Weights of a small waveform VQ-VAE.
Model: 6.21M parameters, encoder arch transformer, encoder norm layernorm, encoder activation geglu, encoder width 192, decoder norm groupnorm, decoder activation relu.
Rows from block 12 of the decoder of a small waveform VQ-VAE, named by matrix and row number. Rows with one number belong to one channel. Each number is 50 + 12 x the weight over its row's rms, rounded and kept within 0 to 99. All counts start at 0.
Before each channel's rows are labels from the 100 clips, of 14976, where the channel reaches its highest value: "top examples" is what is common among them. Only what is clearly more common there than usual is listed. The data: two synthetic voices taking turns or overlapping, over music, noise or silence.
# convs0: first width-7 conv, dilation 3 (decoder.decb.3.1.convs.0.weight, 32x32x7, each kernel summed), inputs 0-31
# convs1: second width-7 conv (decoder.decb.3.1.convs.1.weight, 32x32x7, transposed, each kernel summed), outputs 0-31

top examples: background: none; second voice: none
convs0.25:45 64 40 53 60 51 37 34 23 65 35 64 33 61 42 40 53 50 56 51 54 67 65 48 64 47 40 73 47 43 41 34
convs1.25:56 47 37 53 57 48 54 47 55 32 47 42 72 41 33 47 28 70 47 57 51 49 35 49 40 58 48 51 65 60 14 60

top examples: second voice: none
convs0.10:42 45 48 68 59 47 51 50 66 61 49 35 58 60 49 34 61 55 52 55 46 63 07 60 60 64 43 67 51 49 54 57
convs1.10:27 58 47 36 54 43 74 46 67 45 40 67 47 36 27 57 42 54 51 37 37 52 50 67 42 70 39 47 61 43 37 58

top examples: second voice: none
convs0.16:68 81 57 46 55 62 37 58 34 62 61 42 32 60 38 47 64 55 43 58 43 56 44 42 72 52 60 46 38 58 60 32
convs1.16:40 27 59 56 36 43 34 50 44 34 74 71 46 53 43 45 57 56 55 41 63 70 50 55 53 73 47 39 46 47 59 31

top examples: background: none
convs0.27:75 74 37 51 67 51 45 59 46 56 42 21 56 35 49 47 45 46 34 55 58 35 38 44 45 34 64 51 40 48 61 39
convs1.27:17 69 48 38 32 42 58 30 57 48 53 47 44 46 32 55 52 50 51 34 51 49 41 67 46 54 49 34 59 53 68 33

top examples: background: none
convs0.5:38 56 36 48 43 44 46 28 37 13 32 46 51 57 48 45 50 51 52 53 82 58 57 53 50 48 44 47 59 46 34 60
convs1.5:32 35 56 56 42 49 36 43 52 60 69 83 53 49 54 47 60 55 55 39 57 57 43 50 46 42 39 42 28 44 72 30

top examples: second voice: none
convs0.21:74 47 60 62 58 73 39 63 46 58 46 56 49 63 52 50 45 61 61 45 65 58 40 42 55 70 37 74 54 55 51 77
convs1.21:31 45 55 49 58 34 52 45 64 33 56 52 58 40 14 43 46 60 49 52 46 58 22 54 54 67 46 33 57 49 53 38

top examples: background: none; second voice: none
convs0.11:72 43 41 41 47 67 46 46 49 41 55 63 50 64 61 49 45 47 54 57 66 55 65 42 59 57 65 52 65 59 42 90
convs1.11:25 33 78 52 53 39 50 51 56 46 71 57 54 43 33 48 65 61 50 57 39 65 38 58 52 68 53 39 45 53 59 32

top examples: second voice: none
convs0.14:30 56 40 49 57 28 47 37 58 46 38 36 40 27 46 44 39 50 41 42 33 59 24 58 35 58 38 53 47 35 44 63
convs1.14:34 59 47 54 43 47 77 53 76 54 46 68 52 43 46 62 74 58 56 46 47 66 67 65 33 57 37 53 52 45 49 64

top examples: background: none; second voice: none
convs0.7:34 58 85 67 41 37 49 55 54 46 54 68 60 51 33 55 54 53 51 53 52 49 58 38 48 59 57 50 53 39 77 29
convs1.7:58 59 35 48 62 53 57 54 62 64 37 25 53 35 49 52 55 49 46 53 66 48 67 57 45 47 59 65 63 53 39 87

top examples: background: none; second voice: none
convs0.28:66 52 61 56 55 37 44 82 25 62 50 46 60 45 58 47 39 58 68 36 48 30 42 33 55 61 51 58 60 51 62 41
convs1.28:41 58 40 43 47 56 61 53 54 36 47 15 50 37 39 43 43 49 34 56 58 51 53 55 45 43 63 32 58 81 31 48

top examples: second voice: none
convs0.12:77 50 61 52 45 68 47 54 44 46 62 51 52 79 55 48 45 45 53 60 61 49 66 46 64 54 55 46 65 72 47 78
convs1.12:37 13 81 53 54 49 41 48 53 44 68 47 54 46 35 47 68 57 47 54 47 64 48 61 54 64 57 48 45 57 67 49

top examples: second voice: none
convs0.17:69 54 26 41 42 59 50 41 47 28 55 49 46 58 55 53 43 52 45 56 59 56 63 57 63 58 63 46 64 63 50 89
convs1.17:29 44 71 52 49 33 46 47 53 51 62 67 43 43 40 51 68 61 54 46 44 68 35 53 50 66 38 43 40 35 71 28

top examples: background: none
convs0.3:45 47 14 45 62 52 65 50 46 33 49 42 54 64 56 63 46 41 30 47 61 41 45 35 32 47 42 47 37 59 29 53
convs1.3:44 10 64 61 49 43 42 47 52 47 70 61 53 39 46 49 53 59 52 51 54 57 20 55 41 66 47 48 46 40 66 46

top examples: background: none; second voice: none
convs0.6:41 47 88 62 49 37 50 67 53 69 51 70 70 59 44 54 60 49 49 56 44 53 55 66 46 52 53 38 55 45 59 30
convs1.6:59 73 35 48 59 45 59 43 53 55 54 41 44 32 71 64 52 52 56 45 74 42 69 40 44 37 49 71 61 40 37 62

top examples: background: none
convs0.26:66 58 59 51 55 59 39 54 41 52 42 60 36 64 62 49 53 27 28 45 63 34 40 56 44 51 22 58 45 37 35 66
convs1.26:49 62 48 52 46 42 47 34 39 11 61 50 57 48 48 50 52 66 57 51 80 50 65 47 54 47 46 42 69 48 50 32

top examples: background: none; second voice: none
convs0.29:39 61 51 52 40 46 39 41 24 32 43 37 45 57 55 40 40 42 52 53 46 61 57 27 56 50 68 75 52 41 70 34
convs1.29:49 46 36 48 61 62 55 45 66 54 45 20 63 31 37 57 55 53 35 44 49 58 53 69 46 45 59 55 63 62 28 70

top examples: second voice: none
convs0.23:51 64 63 49 68 42 48 52 49 78 49 72 58 48 49 55 54 50 55 53 45 54 46 54 52 45 64 35 60 51 45 08
convs1.23:39 50 62 59 39 34 61 38 49 34 61 77 38 50 64 53 67 52 68 43 59 46 55 26 43 69 40 59 42 46 59 50

top examples: second voice: none
convs0.8:50 61 72 54 61 69 43 53 66 48 59 62 66 35 44 37 51 48 37 57 45 54 24 78 47 67 55 55 56 51 59 56
convs1.8:26 33 52 50 53 31 56 53 59 42 50 57 51 52 14 46 61 62 58 55 52 60 47 55 38 65 32 50 51 30 63 50

top examples: background: none; second voice: none
convs0.22:55 50 47 55 44 50 39 87 40 56 61 64 43 68 57 43 57 26 49 46 41 64 50 59 67 60 36 61 38 50 51 65
convs1.22:52 47 65 48 52 45 59 47 53 48 51 39 65 34 24 52 26 52 53 71 40 22 57 55 49 53 43 37 70 48 33 54

top examples: background: none
convs0.0:19 68 68 55 49 41 48 55 34 54 46 63 47 43 42 50 59 54 67 56 57 49 42 34 48 46 57 35 51 43 63 19
convs1.0:60 63 29 48 55 58 55 49 60 58 33 24 54 39 43 58 60 47 42 44 63 48 62 57 46 42 53 64 61 52 36 85

top examples: second voice: none
convs0.18:58 48 41 61 51 60 43 60 27 73 52 55 29 73 58 52 57 56 65 44 36 58 58 44 76 60 55 53 58 44 64 59
convs1.18:40 23 71 53 55 46 38 29 46 29 66 49 61 42 30 54 58 70 40 46 56 64 44 65 51 61 43 50 59 45 54 46

top examples: second voice: none
convs0.13:77 40 45 67 63 62 40 66 33 61 48 54 46 78 60 50 49 65 67 51 56 64 67 37 51 44 40 55 51 51 55 53
convs1.13:43 23 77 54 44 37 51 60 53 31 68 35 53 45 28 45 60 52 43 60 37 49 38 59 53 70 60 45 56 58 45 45

top examples: background: none; second voice: none
convs0.24:35 63 42 48 74 42 52 75 30 55 47 55 74 63 59 61 45 56 38 46 61 56 53 45 31 41 56 45 45 57 34 35
convs1.24:57 49 60 63 40 21 59 43 41 27 56 66 46 37 52 49 46 65 61 58 60 46 42 41 38 78 47 47 63 55 42 33

top examples: second voice: none
convs0.15:62 40 40 44 67 64 36 66 26 53 58 73 32 76 55 63 47 44 43 43 50 47 51 45 52 47 45 40 60 46 52 72
convs1.15:45 33 72 58 38 28 48 53 52 28 73 42 42 46 44 48 71 55 40 57 28 60 36 49 46 55 58 47 44 48 44 33

top examples: background: none; second voice: none
convs0.4:14 56 85 57 42 47 49 60 35 53 48 73 41 65 49 53 44 52 44 58 54 50 52 53 52 39 48 40 52 39 64 48
convs1.4:63 62 32 49 60 49 53 52 57 48 48 33 58 36 40 56 74 59 48 43 63 53 75 52 46 46 53 59 63 53 17 65

top examples: background: none; second voice: none
convs0.30:49 57 45 29 48 52 47 46 35 54 49 35 67 38 44 33 45 50 43 50 48 51 51 58 58 42 78 53 57 61 44 10
convs1.30:43 30 41 56 52 48 54 58 65 70 38 64 42 40 54 30 49 54 67 47 25 53 41 31 43 46 37 51 26 63 47 53

top examples: second voice: none; background: none
convs0.2:38 57 45 39 56 47 58 48 57 29 39 36 66 55 42 52 43 48 37 52 68 49 50 71 25 45 73 37 57 50 44 75
convs1.2:45 40 58 58 47 42 41 45 53 68 67 96 48 48 62 52 56 52 70 44 56 55 51 49 55 49 44 58 33 37 62 47

top examples: background: none
convs0.1:56 52 58 35 45 53 38 51 25 50 59 32 38 46 52 29 30 39 38 51 49 27 56 29 61 45 50 48 47 57 43 27
convs1.1:39 47 51 55 52 66 46 48 55 69 49 75 56 50 42 54 49 49 67 45 14 51 49 63 50 43 41 34 32 41 64 34

top examples: second voice: none
convs0.9:70 49 41 44 46 46 49 46 42 44 46 46 66 49 54 56 46 52 56 49 52 56 59 55 57 63 48 71 60 56 56 99
convs1.9:23 51 63 50 53 44 57 43 64 39 66 69 56 47 25 48 52 68 47 58 53 57 47 66 56 79 47 34 58 56 55 47

top examples: background: none
convs0.31:71 68 39 38 44 47 36 46 28 67 46 46 51 30 51 46 37 42 14 51 63 45 37 54 50 48 48 50 55 56 51 60
convs1.31:29 51 47 42 52 58 53 41 30 38 59 37 47 43 56 61 54 40 37 43 71 49 59 49 42 18 65 41 68 58 56 34